{"encoder_arch": "vgg", "model": "image VAE", "translate": 0.06, "bottleneck": "kl", "encoder_norm": "batchnorm", "encoder_depths": [6, 6, 6], "encoder_kernel_size": 3, "loss": "l1", "decoder_norm": "batchnorm", "decoder_upsampling": "nearest_conv", "optimizer": "muon", "muon_scale": "original", "learning_rate": 0.021, "adamw_lr_other_params": 0.001, "batch_size": 128}
Rows from block 6 of the encoder of a small image VAE, named by matrix and row number. Each number is 500 + 40 x the weight over its row's rms, rounded and kept within 0 to 999. All counts start at 0. Numbers have three digits each.
After each channel's rows are labels from the 100 images, of 14976, where the channel reaches its highest value: "strongest on" is what is common among them. Only what is clearly more common there than usual is listed. The data: rendered scenes of coloured solids on a plain floor. In brackets: how many of the 100, against the usual share in percent.
# conv: 3x3 conv (encoder.blocks.6.conv.weight, 128x64x3x3, each kernel summed), inputs 0-63

conv.47:487472518468514542558489441466458506544479462523397533435511459411519504455529564407518466474451506526520488430551501528527584489472483499503514501484509485505569422468557496465486463474493513
strongest on: yellow object (45 vs 22.4)

conv.122:463485470443478470507499489568443484488556418503548639563512497537477540501492506491462531426498513548519494474528578593525521527505526449498484487475447478452544486478545520484461491470510469
strongest on: black object (50 vs 22.2)

conv.43:470518521545485474491566510484475572483472590511558562525510503457466473508530464488498496469466555438468415447431468466575473514461422504558454539475583513510553498501475509513443510499524484
strongest on: black object (52 vs 22.2); chain link (35 vs 11.4)

conv.59:475511449456506566499545467467529542448493489550544488458521523568517513553472583495578517575515506482528545475574479470494391523533457495475465497493492466532558540445550486528568507498470476
strongest on: orange object (52 vs 22.1); yellow object (47 vs 22.4); count: five (41 vs 20.3); its colour: orange (32 vs 8.3)

conv.40:529460515510471510509517527463473531457500517508507449499514479464489499530441541491385485470493399433481464444432556533480548492551416517510541533516542506457517488532432523560442516542452466
strongest on: white object (74 vs 22.4); count: five (42 vs 20.3); its colour: white (33 vs 8.2)

conv.120:502517406552520537551443490436456468572561440484496457485558542472494477490438541465548467536496548518515478502492527493509491500524531426479528540582503485532523446512472529569487428428486503
strongest on: count: five (45 vs 20.3)

conv.107:461510507531520480484508480471568461557537498490529513458487552494539501454439485602537470534589493597505536500543476539499470481452584453508498482451492472519454535595568505502506466484525471
strongest on: black object (57 vs 22.2)

conv.23:420469490472564426552483470519457427555486429478517553494507478492552541503456414464467496485461585458451490443500465516542538501481414545513536500477519540460500519509529497555546490486470480
strongest on: red object (53 vs 22.8)

conv.60:518520467494523459434525480458497508494477477461539490543519596515563492486485514467559478416519546485417596535429498509489476554482545476547529506454479501495493453471602521538449462499473466
strongest on: red object (88 vs 22.8); its colour: red (49 vs 8.1)